python train.py --targets=["face colour"] --mlp_ratio=2.67 --qk_norm=false --beta1=0.9 --weight_decay=0.1 --adamw_weight_decay_other_params=0
Rows from block 7, named by matrix and row number. Each number is 50 + 12 x the weight over its row's rms, rounded and kept within 0 to 99. All counts start at 0. After the name is the row's rms in percent of the matrix's.
# ada: adaLN modulation (shift, scale and gate of each sublayer stacked) (model.blocks.7.ada.weight, 1920x256), inputs 128-255
ada.31 069:17 50 59 57 41 60 43 37 45 54 49 45 61 45 54 60 37 44 58 50 31 40 55 74 57 51 06 37 46 41 55 73 60 41 18 42 53 56 56 58 52 37 63 70 32 40 48 74 42 46 42 58 37 41 61 55 44 39 54 58 51 45 46 26 40 46 50 69 47 54 52 67 49 59 45 53 36 77 77 48 50 55 45 55 63 47 52 52 49 37 42 39 58 53 58 37 62 41 34 50 53 55 59 48 46 56 31 46 54 42 61 62 60 83 30 53 27 77 41 43 60 32 73 58 53 72 65 67
ada.32 082:48 50 70 48 45 44 42 46 50 46 37 46 48 51 56 53 37 47 55 23 66 61 57 45 28 61 73 60 49 62 63 43 43 48 53 29 50 51 57 42 66 45 29 20 54 49 60 50 50 75 51 37 41 67 42 32 52 62 59 30 46 45 43 54 28 59 55 55 68 53 38 46 79 40 50 39 56 35 46 54 60 53 51 55 41 67 63 40 41 54 56 62 52 46 51 75 55 39 35 62 31 41 52 55 41 45 34 58 50 70 49 35 64 39 40 49 35 43 49 49 25 69 38 46 44 48 53 35
ada.33 055:62 71 38 31 84 56 54 36 47 50 77 50 33 57 58 70 51 39 45 44 27 54 45 57 48 48 37 42 60 61 38 30 54 49 64 71 56 40 46 44 48 41 42 51 40 42 43 36 52 54 51 65 46 55 49 40 45 43 52 48 47 50 45 58 46 53 61 31 46 62 56 79 42 54 51 47 42 54 52 58 67 57 45 57 62 52 46 49 57 53 47 60 55 28 39 50 51 46 25 57 50 47 43 57 32 72 33 43 46 60 60 61 46 57 62 46 58 36 34 43 66 50 67 62 55 27 77 63
ada.34 083:59 51 36 31 37 49 58 59 65 47 41 46 55 31 62 45 59 31 47 58 22 64 31 61 43 48 59 29 56 44 53 55 45 46 50 31 59 43 49 61 55 39 36 56 45 48 34 41 29 43 42 27 57 51 43 61 42 51 58 59 65 44 39 52 37 54 34 63 31 58 55 34 33 46 38 44 51 31 59 56 62 64 53 32 38 50 44 49 38 53 49 44 51 66 64 51 71 42 61 44 49 64 60 56 51 33 38 60 49 54 59 58 42 56 70 69 63 46 74 57 64 83 50 80 43 40 36 46
ada.35 088:56 79 24 35 65 59 68 43 54 52 40 65 61 46 42 42 30 70 45 49 39 65 63 48 43 34 84 60 42 32 57 59 67 63 58 36 44 44 43 47 49 47 43 54 70 35 55 61 34 71 59 31 60 55 46 27 62 46 41 39 53 43 48 59 58 49 26 39 56 30 74 55 68 53 44 48 50 72 61 43 56 46 64 52 76 62 61 41 46 43 46 57 54 54 30 41 54 47 62 50 49 47 37 69 46 52 59 53 56 43 56 50 49 51 56 23 48 29 35 66 65 50 62 47 36 40 67 48
ada.36 076:52 52 71 38 57 31 40 34 55 38 61 47 42 47 49 67 69 61 38 71 55 56 55 48 56 52 49 58 51 51 64 48 40 26 49 52 46 53 42 31 42 39 26 33 55 51 51 48 60 48 37 31 47 40 62 55 49 45 38 59 41 42 51 71 81 38 33 46 38 35 40 31 28 60 67 57 30 43 53 40 54 41 54 51 47 38 52 47 55 38 43 40 53 67 67 16 51 52 54 42 49 45 31 67 52 47 43 44 49 62 66 63 38 43 53 80 38 32 56 64 35 40 56 62 47 70 51 43
ada.37 087:32 34 33 41 57 43 63 35 44 62 47 61 50 62 57 51 45 37 49 38 47 46 43 31 68 66 51 57 56 52 33 55 31 65 54 78 60 55 49 44 56 76 63 45 56 45 49 55 57 30 55 56 44 56 46 70 39 67 55 46 50 56 46 49 43 50 58 47 46 70 54 77 47 60 49 48 33 57 66 49 60 59 53 69 39 67 58 56 42 50 27 53 62 39 29 59 41 55 36 49 49 40 54 47 45 44 34 45 62 47 55 32 47 36 59 22 51 41 50 56 57 32 55 25 51 36 50 46
ada.38 069:59 37 49 69 61 35 41 52 54 48 44 48 47 43 57 64 35 60 54 52 47 43 54 38 55 40 67 37 59 28 43 51 38 84 49 55 49 54 38 38 59 48 60 47 53 51 36 76 50 57 48 44 35 43 48 37 56 61 49 47 47 41 47 62 45 39 45 62 48 57 64 53 43 30 82 43 52 65 52 39 69 46 38 42 52 49 54 59 72 58 24 57 58 33 64 57 60 49 60 35 31 63 42 35 41 41 53 63 71 40 52 66 41 55 54 66 40 53 73 44 74 30 48 51 48 31 28 33
ada.39 054:17 63 56 33 31 51 57 50 52 34 40 47 71 57 50 44 64 46 57 37 67 46 54 34 68 48 35 60 39 59 57 46 72 44 31 70 43 26 53 54 55 57 55 50 29 56 64 48 26 68 28 51 65 49 64 42 62 52 08 53 44 60 69 33 54 60 40 55 59 61 48 66 55 44 48 50 60 27 46 42 63 46 68 42 37 50 35 54 39 63 62 56 57 53 42 65 30 64 75 55 43 57 38 50 43 36 48 56 55 60 48 46 28 41 53 62 59 63 68 60 40 47 34 42 39 66 69 43
ada.40 054:58 47 31 59 39 58 30 57 50 57 63 44 61 51 71 46 46 43 46 53 55 51 47 44 50 43 61 58 62 63 46 61 41 48 58 56 37 63 52 48 54 62 52 46 65 61 45 71 56 62 53 53 69 43 36 57 38 43 73 62 51 33 43 46 24 63 62 22 51 67 41 48 49 57 23 62 37 69 29 43 27 32 65 43 49 53 45 46 69 36 57 52 48 66 57 49 36 42 50 87 56 46 47 44 47 49 50 45 57 50 43 62 58 65 21 47 43 67 58 43 59 59 75 51 50 31 53 46
ada.41 087:34 56 43 23 49 56 30 50 50 63 42 43 39 39 54 62 29 53 50 53 45 67 61 60 56 48 37 54 62 44 52 36 52 62 56 65 48 74 53 51 63 52 51 27 54 53 49 48 78 50 49 42 51 37 48 29 71 42 64 49 48 37 38 61 78 35 65 70 57 22 46 44 67 51 62 40 69 54 71 57 63 56 32 66 52 35 52 42 47 61 65 42 57 58 44 21 52 66 67 33 57 50 44 55 41 49 49 40 50 54 50 37 71 48 70 57 57 57 57 23 40 56 32 48 61 49 51 68
ada.42 044:50 58 31 56 51 48 67 21 65 71 59 52 44 34 47 61 37 47 45 23 48 42 64 46 49 49 52 48 52 22 42 39 47 55 66 84 44 44 50 33 54 53 38 37 62 46 49 18 68 39 43 57 63 48 56 61 57 44 36 51 40 59 48 46 57 37 67 59 70 63 35 88 60 50 76 46 56 55 52 51 55 49 45 71 25 62 54 51 57 62 49 51 62 54 41 45 30 59 67 57 62 39 60 55 52 55 61 51 51 32 53 51 56 51 39 34 47 34 48 54 28 55 64 81 42 31 61 49
ada.43 080:36 70 27 37 53 62 76 35 63 58 62 58 61 46 53 56 56 50 55 57 60 35 64 53 58 33 67 53 51 50 49 30 44 17 48 63 48 53 49 46 37 38 43 49 45 48 40 45 44 68 35 50 34 53 72 57 46 36 37 58 56 63 54 47 38 61 56 54 32 38 75 59 45 49 44 35 42 80 61 53 37 52 30 45 49 54 58 37 50 41 56 66 55 58 36 61 42 46 52 60 62 47 40 30 40 50 45 60 53 63 46 59 58 61 83 24 65 40 41 69 56 41 57 74 36 54 45 68
ada.44 069:38 35 58 52 72 42 38 53 53 55 63 44 55 49 76 46 71 58 48 59 17 45 41 59 54 46 41 55 33 41 23 45 46 53 45 62 71 39 46 65 48 41 51 61 66 49 52 59 52 53 53 62 35 56 54 75 48 83 34 55 52 42 48 37 38 48 20 59 37 31 53 60 58 51 56 46 54 46 36 63 47 54 55 43 30 41 45 53 48 38 59 40 49 48 39 34 42 61 54 47 55 46 49 60 70 47 49 40 45 70 60 54 70 27 60 55 32 38 59 54 41 57 62 58 64 52 40 68
ada.45 058:65 71 37 59 45 60 40 46 71 44 51 42 64 31 56 43 39 51 39 51 72 29 49 83 37 42 48 32 53 52 34 55 76 38 57 39 37 57 63 47 55 45 46 49 51 50 27 41 60 51 71 63 39 47 40 37 50 40 44 52 46 41 56 67 32 60 52 78 57 44 42 55 58 46 45 30 39 61 58 45 58 51 58 39 45 71 57 27 48 38 43 49 59 78 52 39 43 45 40 48 48 59 45 37 61 64 55 62 52 41 41 46 82 69 47 57 51 62 61 65 52 57 61 46 37 36 56 38
ada.46 065:19 38 53 59 46 41 50 18 51 56 45 39 63 40 45 59 97 41 50 40 56 30 58 37 47 58 29 37 56 47 38 46 67 41 43 63 40 46 59 55 51 61 40 39 54 49 50 14 54 30 51 58 49 43 40 52 56 48 35 55 39 70 56 45 60 47 67 76 62 62 40 74 48 26 65 59 54 25 40 49 55 53 47 48 41 61 52 49 69 50 67 46 53 51 78 70 48 52 48 72 41 56 52 40 52 44 58 55 48 51 51 52 41 48 41 42 72 70 56 61 43 54 50 43 50 75 45 52
ada.47 071:56 44 50 30 67 53 36 48 51 52 62 46 51 49 62 66 70 43 52 48 41 49 51 62 72 68 33 88 57 42 55 48 54 71 55 36 42 43 59 38 53 42 48 38 37 41 42 44 54 60 31 52 57 56 37 38 44 59 31 51 52 44 49 54 51 39 61 33 52 59 60 46 49 27 46 58 49 85 44 51 46 50 60 55 67 56 36 43 39 17 43 59 45 56 43 67 48 58 54 70 51 56 59 51 50 45 55 40 32 64 53 46 34 36 58 55 57 29 32 48 50 64 62 17 51 36 48 56
ada.48 055:52 47 33 51 60 59 66 49 40 66 52 57 51 66 61 48 58 52 50 62 42 55 38 39 57 46 54 50 78 45 39 29 63 54 71 60 65 49 48 42 44 41 30 41 70 55 23 35 74 51 56 32 42 38 51 41 52 50 45 42 61 49 53 52 46 40 29 39 39 42 65 66 48 40 47 48 53 65 22 47 58 58 13 60 58 51 43 30 64 45 46 52 41 40 57 58 57 38 50 50 64 39 28 38 56 32 72 43 56 45 52 52 51 62 51 61 99 56 37 29 42 37 54 40 44 27 82 55
ada.49 082:50 50 58 60 69 51 47 37 52 48 57 47 36 48 67 33 58 30 49 49 38 40 59 39 50 77 48 54 49 58 66 53 67 66 51 70 60 53 51 51 68 46 56 39 63 43 72 62 49 62 58 36 51 55 40 53 47 51 59 46 46 31 42 49 55 53 35 33 60 45 39 63 59 29 48 47 52 31 55 59 40 58 62 82 47 59 45 52 44 55 42 43 48 54 20 56 67 68 51 47 49 57 67 45 51 46 55 39 64 39 54 57 53 41 40 46 30 47 72 37 44 44 75 34 59 60 49 41
ada.50 073:50 50 66 39 54 57 65 54 51 44 46 44 52 46 62 14 66 55 55 50 43 25 58 51 44 57 31 68 50 39 42 56 32 41 56 57 43 40 46 32 63 24 46 48 43 39 73 48 52 53 41 38 44 45 35 55 41 71 41 48 27 49 48 66 26 59 38 51 44 49 33 65 77 47 52 43 37 47 47 64 32 47 43 48 55 55 59 52 34 51 49 68 60 64 27 69 48 31 68 45 45 40 53 44 62 46 53 56 54 47 40 55 44 65 81 49 73 36 61 47 43 36 48 47 38 48 49 58
ada.51 061:69 45 44 32 65 38 51 53 50 48 51 50 30 45 40 36 50 46 31 34 42 34 56 64 51 36 39 44 49 47 57 27 60 41 45 76 73 56 52 38 35 57 41 62 69 43 53 59 43 40 41 52 59 57 59 40 47 31 26 55 63 45 40 71 49 31 53 57 49 39 56 64 47 62 55 45 62 26 53 49 63 52 30 63 38 43 53 35 60 52 44 35 62 61 69 26 51 61 43 31 73 58 45 61 33 59 54 50 56 48 57 34 33 47 66 45 73 33 32 49 48 72 52 46 45 60 68 43
ada.52 079:47 70 55 46 58 63 48 44 40 46 54 65 53 53 69 60 31 38 61 60 53 46 55 79 71 47 49 47 22 39 59 81 42 42 32 32 47 36 40 50 53 66 42 51 54 51 60 55 79 41 35 64 45 37 56 49 44 85 58 52 60 49 54 37 31 65 45 55 55 45 66 62 27 49 49 40 60 61 58 66 62 57 30 34 39 50 54 55 38 42 56 48 54 57 33 42 65 48 46 51 62 46 68 41 45 61 44 60 42 81 44 46 30 48 41 39 23 33 26 53 42 51 41 73 30 53 67 58
ada.53 073:38 32 34 69 45 62 27 34 54 66 44 55 47 44 55 57 47 69 45 31 40 36 49 70 68 62 81 49 52 26 34 29 36 67 72 71 56 43 59 46 65 50 54 50 70 19 52 58 57 39 65 59 47 52 48 46 46 49 43 47 51 34 48 68 37 40 61 56 53 77 70 72 36 47 66 61 54 78 67 67 45 51 56 35 65 48 45 47 34 51 38 52 47 49 50 52 38 58 68 59 61 39 65 51 58 56 67 46 47 30 42 38 57 46 50 36 62 52 48 45 66 26 53 42 46 44 54 54
ada.54 078:68 54 67 49 59 60 52 62 59 49 19 40 53 47 38 64 62 42 41 25 44 44 60 64 42 35 63 49 35 64 44 38 60 36 48 31 59 60 46 35 45 40 38 48 61 46 55 49 47 61 54 45 50 47 62 68 63 56 27 48 44 49 52 37 39 39 52 67 72 38 41 50 48 66 63 42 51 62 23 34 64 43 31 65 54 54 57 40 58 65 49 45 53 47 44 44 17 56 58 46 51 43 38 64 37 63 54 55 19 64 55 61 40 36 45 62 50 41 25 72 35 36 49 43 37 49 45 29
ada.55 085:53 43 46 60 41 50 48 37 67 57 52 53 32 70 55 42 65 65 51 35 48 30 42 30 67 41 68 31 54 47 62 71 40 78 49 45 44 63 37 56 46 71 54 76 54 62 44 58 46 39 52 39 52 46 44 53 43 56 40 40 59 71 50 60 62 47 56 41 59 42 44 65 36 50 55 46 72 65 35 57 61 56 47 46 53 56 57 61 48 72 37 63 55 32 53 68 51 78 55 74 53 60 57 38 49 56 38 49 37 42 62 49 65 54 47 50 25 40 49 28 42 29 49 35 53 38 49 45
ada.56 074:48 62 48 47 66 63 87 34 58 55 29 57 55 38 38 31 28 66 55 49 43 37 54 75 49 34 30 45 61 66 65 36 54 47 53 27 59 24 34 52 69 49 39 58 37 50 79 53 41 58 40 54 40 37 44 42 56 68 45 50 61 35 47 64 51 63 32 38 34 53 53 44 77 44 51 26 40 39 72 44 73 53 52 28 52 57 45 34 37 69 50 47 46 60 56 53 63 64 66 43 54 43 67 56 59 46 48 44 50 54 57 43 56 37 63 44 74 40 60 76 44 40 30 54 29 38 56 45
ada.57 071:45 26 59 57 50 26 31 47 37 45 51 48 45 45 68 45 38 55 56 58 27 60 50 61 42 50 60 68 47 39 34 74 42 60 55 48 61 68 69 50 62 48 56 40 51 57 54 57 47 57 52 41 31 50 42 56 44 52 67 46 37 48 39 41 58 44 42 57 43 40 46 48 39 55 49 51 56 36 47 50 38 51 48 62 55 25 33 50 40 36 64 43 46 51 61 35 56 50 57 40 40 58 39 70 68 22 56 44 66 54 46 60 52 46 33 50 56 48 68 35 43 49 63 47 65 45 42 42
ada.58 085:67 61 38 53 44 58 88 64 38 67 45 49 52 41 48 45 31 66 48 60 44 45 56 39 47 35 72 31 56 61 41 53 67 48 58 31 72 53 64 48 51 27 35 58 57 55 62 41 48 64 52 37 37 47 38 27 55 51 44 50 45 53 36 50 78 64 32 17 24 59 69 63 50 49 50 44 42 83 57 51 55 47 58 17 46 71 53 50 48 54 48 49 62 40 63 41 30 58 70 40 47 44 68 44 64 45 74 49 35 38 48 46 39 48 60 65 49 63 64 48 28 66 39 59 51 42 68 49
ada.59 050:22 46 64 55 31 51 43 58 35 29 40 47 48 48 39 49 53 34 42 57 38 74 41 56 33 46 58 55 48 54 68 58 57 72 42 40 40 45 57 56 43 48 47 52 44 59 55 50 74 60 35 51 48 58 61 48 58 55 62 58 55 46 46 54 49 50 49 47 71 58 50 15 80 74 41 35 51 45 49 42 30 53 55 39 62 59 43 65 49 27 64 61 50 55 50 47 37 56 61 32 35 65 57 54 51 39 60 50 62 65 60 47 53 59 36 84 49 59 62 44 56 80 48 32 56 51 22 39
ada.60 075:42 52 27 61 30 50 53 65 62 55 48 57 53 64 59 47 61 56 43 36 37 72 56 56 51 52 87 54 46 29 57 25 35 49 49 53 58 53 52 42 53 42 63 51 72 43 30 55 56 50 37 27 74 46 54 78 29 43 59 40 55 47 52 55 51 43 44 53 49 82 38 54 38 34 52 61 51 60 46 49 45 36 55 72 59 34 48 47 53 26 50 58 55 44 71 39 57 44 51 51 37 41 43 38 52 46 38 41 54 52 55 40 59 68 50 36 70 52 71 45 41 41 41 57 39 37 42 52
ada.61 060:68 41 53 47 58 62 58 28 56 48 45 57 43 43 49 58 62 41 49 55 62 27 53 44 30 56 44 50 40 52 43 53 45 39 56 54 45 47 49 39 47 56 37 50 65 44 62 30 54 45 61 48 51 46 56 53 46 29 38 47 42 60 35 45 36 57 52 53 50 67 63 65 38 17 44 58 50 47 43 55 71 54 55 46 51 58 32 42 46 55 60 55 54 59 68 69 45 50 17 64 55 51 72 57 40 63 60 53 42 42 43 53 49 44 64 16 65 47 34 51 49 39 35 42 43 62 66 61
ada.62 074:38 38 49 55 13 67 20 65 42 46 59 57 50 52 61 63 67 61 49 64 25 69 50 41 56 52 27 68 54 54 55 59 57 48 42 55 44 61 36 38 55 46 63 50 58 44 51 51 56 36 58 54 58 33 50 40 43 55 35 46 41 48 63 79 55 45 49 53 61 39 25 40 64 59 56 43 53 67 51 53 16 50 54 45 49 50 57 58 54 29 62 51 54 35 58 49 62 60 71 57 50 57 51 69 55 49 65 32 44 33 46 64 43 47 30 45 47 68 70 51 51 27 42 50 62 41 61 53
ada.63 078:42 52 42 55 48 53 54 49 54 33 53 38 46 58 30 49 42 60 42 63 41 71 27 75 35 38 70 35 57 56 52 44 73 46 52 56 59 51 54 51 51 67 31 63 57 52 50 74 41 43 36 56 66 47 39 52 45 46 34 58 61 34 44 54 36 44 63 59 49 38 32 28 34 49 46 55 56 51 67 55 64 64 57 45 41 48 39 54 34 42 37 42 28 49 51 30 74 45 51 38 54 78 46 60 36 55 25 45 66 71 51 65 49 35 73 35 67 45 24 54 46 58 52 44 54 34 48 37
ada.64 065:44 35 70 62 64 54 52 71 42 39 26 67 34 59 45 39 37 58 44 59 47 24 47 52 23 53 66 46 55 33 55 56 55 49 60 42 44 73 46 54 38 64 37 37 64 50 51 78 60 73 66 46 48 54 72 22 58 65 30 43 57 45 42 62 58 40 38 41 47 40 65 52 38 65 52 59 55 46 27 60 50 62 47 53 33 66 66 55 56 62 46 46 77 48 51 36 48 55 28 26 55 50 70 55 52 59 61 44 38 34 53 39 47 48 35 59 43 50 32 63 60 44 33 63 62 30 52 49
ada.65 080:38 35 36 37 45 66 29 29 44 49 29 38 41 42 69 54 68 22 29 65 48 56 54 45 63 63 04 64 40 47 62 61 51 52 57 68 36 53 55 63 56 26 53 57 31 51 36 63 38 45 50 70 23 54 46 55 42 50 66 51 44 49 62 58 51 51 53 72 62 46 57 46 46 61 39 52 53 52 50 52 47 50 71 66 46 39 44 39 37 44 45 34 48 45 36 62 92 39 52 66 69 56 70 39 50 39 51 53 57 60 64 52 50 49 56 25 52 34 40 64 54 42 59 67 52 66 39 70
ada.66 069:54 68 68 40 46 55 36 49 57 53 53 32 56 36 53 58 58 42 35 68 47 56 57 64 70 46 45 51 45 67 50 62 54 28 61 36 53 36 51 38 46 66 38 54 65 57 48 62 51 52 42 32 27 64 67 64 44 54 49 49 51 56 56 46 69 55 41 51 30 65 68 32 50 83 80 43 54 62 60 43 42 46 60 41 42 54 47 51 50 52 37 74 44 46 68 17 48 51 42 27 57 63 42 47 47 59 50 52 91 49 60 23 41 19 58 39 71 29 55 49 65 70 54 53 42 42 55 62
ada.67 064:86 42 55 52 56 32 44 49 47 57 53 52 50 48 60 40 51 71 58 50 64 34 52 65 34 61 67 65 58 61 20 58 61 48 55 48 49 54 43 34 52 42 57 47 56 56 54 65 50 42 45 38 56 45 46 40 38 55 36 43 37 43 39 46 26 57 43 42 69 49 43 38 50 50 47 38 42 92 38 62 39 52 47 47 41 66 70 43 44 58 57 53 40 58 31 42 34 49 64 55 45 54 66 52 56 54 71 51 55 45 49 46 75 52 56 49 59 48 56 49 47 35 45 57 57 42 46 68
ada.68 081:70 13 71 45 61 55 39 61 55 55 73 54 53 55 45 65 71 38 48 48 63 60 51 34 32 65 49 44 52 42 59 71 51 65 39 63 24 77 57 45 50 56 56 52 46 43 53 43 67 69 65 40 59 57 62 66 39 54 68 48 25 53 49 52 66 34 50 43 53 55 31 71 43 56 48 54 45 56 48 38 51 55 55 75 35 41 46 64 51 37 45 44 46 43 50 48 59 58 34 65 60 55 29 34 53 62 55 41 45 38 49 43 51 43 24 44 60 63 41 43 61 40 61 44 80 43 39 42
ada.69 077:82 37 48 40 32 66 55 47 56 47 71 48 65 49 39 52 70 50 70 47 55 38 48 44 38 54 10 53 42 65 63 39 46 31 60 41 46 32 41 61 47 52 24 41 48 43 58 52 41 50 26 61 62 51 35 52 44 26 59 59 43 45 61 46 51 44 42 51 49 35 47 56 32 46 39 52 55 49 58 44 76 47 48 68 45 46 61 52 44 31 64 42 44 52 45 46 45 52 36 66 39 56 57 39 52 53 57 44 58 49 49 78 62 53 29 45 30 63 25 74 39 58 51 52 59 57 65 43
ada.70 075:61 26 52 55 38 55 63 51 39 34 57 38 44 58 51 56 47 47 54 56 76 63 57 34 38 38 04 52 58 73 59 33 44 49 38 37 84 54 53 70 50 48 63 50 42 50 46 20 59 61 60 50 48 42 55 33 48 60 51 51 46 65 43 50 46 42 43 47 29 66 56 32 55 60 39 52 55 50 48 48 55 65 51 15 58 30 59 53 54 48 67 50 51 46 63 65 37 43 24 83 44 47 40 40 58 38 67 70 49 59 46 51 65 41 53 66 67 55 49 50 36 62 58 65 46 65 70 25
ada.71 077:42 65 75 47 53 61 45 53 53 46 35 36 43 63 53 49 17 70 62 64 28 33 54 36 60 43 05 40 64 57 58 22 55 27 35 57 58 55 58 51 56 62 47 37 46 40 74 51 58 53 34 54 45 49 36 48 57 48 35 36 66 52 53 47 62 42 40 44 45 35 40 31 46 34 65 46 56 59 57 60 38 68 35 58 47 44 60 46 54 69 58 62 45 68 54 56 58 63 52 56 53 50 51 62 51 37 38 44 74 44 60 52 44 54 45 53 34 52 50 40 50 51 48 41 51 49 52 41
ada.72 087:57 46 50 44 54 43 73 46 36 36 58 59 50 56 25 48 60 37 52 66 39 48 49 57 21 53 39 52 45 63 53 46 46 36 48 46 80 34 58 47 46 44 43 63 58 45 29 53 44 53 32 57 28 52 48 54 58 59 27 58 57 68 35 64 80 61 24 29 54 60 50 49 49 65 59 42 37 67 49 45 46 42 57 56 50 64 49 61 53 36 55 62 64 45 56 41 27 53 55 35 51 46 68 42 36 53 54 61 65 34 42 32 31 57 48 67 47 70 70 61 34 50 36 54 40 62 55 67
ada.73 084:43 67 63 40 46 44 16 40 59 51 36 43 59 47 54 33 42 37 55 46 50 63 36 55 71 53 66 78 63 49 55 53 52 37 34 51 47 46 49 53 47 11 61 45 44 62 63 48 40 38 22 61 46 55 62 66 44 49 66 53 65 44 47 61 34 49 77 45 24 59 50 40 39 30 43 42 49 61 31 39 51 42 50 64 44 53 38 49 53 50 63 51 35 64 44 53 55 44 73 59 43 51 29 52 65 40 43 51 42 66 53 45 48 51 63 50 64 41 54 48 57 47 58 46 45 47 31 65
ada.74 067:41 36 49 72 38 23 44 60 69 52 18 48 36 76 25 66 44 60 54 58 30 56 63 39 57 60 48 34 50 77 80 52 53 55 46 34 34 45 42 35 50 45 65 43 54 60 47 51 67 68 26 43 46 58 46 57 63 42 50 29 43 52 47 68 44 46 44 47 56 59 67 44 66 64 65 32 41 45 65 64 35 57 42 48 46 54 39 37 74 52 58 54 54 39 47 57 60 49 67 47 50 53 53 55 55 44 51 48 55 48 53 18 60 34 42 47 53 66 50 41 59 48 48 32 51 39 36 45
ada.75 057:70 40 63 52 55 40 43 50 56 61 52 69 30 39 59 52 38 53 49 59 41 39 55 42 56 54 60 58 45 30 33 38 47 62 27 33 39 57 35 48 56 38 40 53 45 49 54 39 49 71 45 05 57 51 43 44 51 58 66 40 47 35 43 54 59 40 28 38 39 53 65 44 48 53 29 62 35 57 47 43 43 60 56 56 81 40 46 46 37 62 31 52 51 48 46 32 43 33 49 46 47 42 45 44 59 53 61 43 44 36 49 64 47 44 79 77 53 28 31 42 70 28 63 65 62 26 63 53
ada.76 051:34 57 63 49 33 53 26 80 44 35 64 51 41 50 61 43 33 58 53 72 47 62 38 49 49 52 64 58 49 52 47 59 41 53 46 20 55 52 45 61 41 32 58 53 26 65 64 61 51 51 50 41 35 52 63 31 57 62 56 63 61 41 53 59 48 46 38 55 54 40 26 47 38 58 45 46 34 66 34 55 31 63 53 40 82 44 54 56 61 30 52 48 48 46 22 35 46 51 61 60 42 61 59 54 51 49 54 55 69 47 52 47 40 61 31 77 34 46 90 44 55 62 21 47 67 70 29 56
ada.77 056:41 51 34 42 49 46 64 38 66 68 62 50 62 37 42 41 47 53 40 25 53 33 66 46 36 49 61 48 55 36 55 32 45 62 68 68 37 55 42 29 53 81 43 43 56 44 56 39 49 59 53 63 55 48 55 34 43 61 52 49 49 45 46 37 42 39 84 61 51 55 60 57 62 35 56 55 71 37 57 51 62 42 27 77 28 71 53 60 48 73 36 51 63 51 77 63 23 51 44 46 45 44 42 41 48 55 21 54 45 42 57 44 59 30 55 35 62 35 47 64 39 49 43 68 34 30 52 51
ada.78 059:53 74 52 57 44 43 30 40 48 49 33 47 44 43 47 37 53 51 57 58 40 39 58 59 75 46 41 49 44 38 34 79 36 34 24 30 59 40 52 48 63 44 67 59 51 44 65 71 53 50 27 50 50 36 39 57 47 73 43 51 52 56 49 67 48 54 26 39 63 42 52 44 62 60 61 60 44 80 42 55 25 64 59 48 54 66 51 58 47 56 48 52 56 42 33 85 51 44 45 53 37 48 43 56 48 29 49 61 43 44 61 63 32 41 43 77 21 57 49 57 56 30 50 34 29 50 45 52
ada.79 075:40 57 26 53 28 51 69 83 62 53 35 40 61 48 56 66 49 68 57 40 52 50 55 52 40 54 50 32 55 52 47 47 55 39 70 53 46 61 42 51 61 49 43 59 71 45 34 44 39 41 68 29 74 54 54 43 49 57 61 50 49 41 51 70 33 46 52 51 68 47 65 65 67 53 26 47 46 13 58 30 76 44 46 66 40 50 63 24 41 54 54 49 46 55 64 68 43 42 65 53 52 56 39 73 64 48 27 50 48 58 70 54 88 48 45 33 57 50 48 48 49 62 45 42 43 41 63 35
ada.80 087:30 28 43 57 38 49 64 43 45 53 66 50 58 50 37 52 66 57 52 47 31 46 50 38 57 59 63 61 47 73 36 51 57 38 33 63 72 63 52 47 60 42 70 50 44 36 47 40 55 39 52 67 60 49 49 67 31 52 41 52 49 39 64 53 23 38 40 65 33 47 45 01 65 51 34 67 33 64 45 58 46 43 45 68 34 36 53 48 51 18 28 54 68 66 48 40 66 54 58 53 56 49 67 56 44 34 49 43 57 40 57 57 78 40 46 43 40 58 49 42 72 35 43 47 52 56 56 56
ada.81 085:45 53 34 62 37 48 58 37 45 45 64 56 64 38 53 41 60 52 45 58 54 75 59 46 49 55 54 70 64 51 39 50 52 47 47 66 50 55 62 65 53 35 57 66 31 47 56 44 54 54 40 31 37 47 67 53 34 30 81 51 41 35 42 62 48 46 43 50 39 44 37 45 53 48 46 44 32 50 52 46 18 50 68 35 39 58 48 54 71 28 41 66 52 56 77 40 54 49 54 52 49 37 46 28 35 58 58 36 42 47 51 59 54 51 47 50 26 54 63 44 46 61 55 68 65 46 33 50
ada.82 065:23 47 46 45 31 57 57 34 48 52 50 55 56 67 46 51 63 38 61 54 53 44 64 54 45 49 25 72 58 40 49 55 56 58 45 63 62 46 34 61 61 62 46 56 41 65 47 25 67 37 52 75 50 30 39 58 36 51 42 54 53 49 57 59 47 57 42 66 30 67 50 42 51 32 41 64 66 53 51 66 38 42 63 41 38 47 44 66 56 37 57 52 52 65 64 68 59 60 30 50 35 53 73 50 55 43 45 58 47 61 51 36 36 47 54 26 45 57 49 70 46 60 28 66 54 57 54 48
ada.83 075:36 54 45 66 51 54 35 36 33 67 47 57 51 65 47 40 59 36 46 46 64 68 39 45 89 71 22 63 61 66 21 50 57 61 70 59 35 45 36 67 39 63 73 60 39 55 56 50 48 34 54 75 59 49 52 69 52 26 61 39 63 63 48 44 25 38 44 52 48 87 48 54 40 23 61 64 52 34 52 61 51 63 55 53 52 43 61 65 39 36 49 50 56 68 55 70 52 45 33 59 43 51 59 46 51 33 46 42 56 50 60 67 33 56 39 39 48 74 30 64 67 28 53 31 61 62 44 64
ada.84 067:51 41 46 22 46 33 51 53 40 53 64 49 45 72 57 35 44 62 60 42 79 74 57 20 69 45 54 50 45 56 52 47 40 63 56 70 72 44 47 40 47 51 48 57 28 58 53 54 59 47 29 44 63 49 41 43 43 35 54 33 49 50 57 55 46 40 56 40 57 71 33 69 64 55 46 67 44 35 18 46 45 31 54 59 47 39 47 58 57 55 39 51 44 63 42 46 82 50 48 46 35 48 18 39 61 49 47 43 62 58 49 52 33 64 61 31 46 55 70 38 57 39 40 52 50 74 77 31
ada.85 080:34 62 49 57 34 50 52 63 53 49 54 46 40 62 44 49 65 50 36 56 59 51 60 31 71 52 51 47 51 68 46 37 51 45 45 60 33 43 51 50 53 59 60 63 62 49 66 77 80 52 44 47 48 58 49 54 55 48 80 54 47 52 56 51 35 51 51 37 61 88 48 60 50 40 53 47 65 72 36 46 50 47 38 45 43 22 48 51 37 70 48 59 49 46 53 43 47 39 21 65 28 42 63 43 39 51 48 37 57 52 56 47 55 49 54 50 44 42 25 50 72 26 52 62 51 36 56 40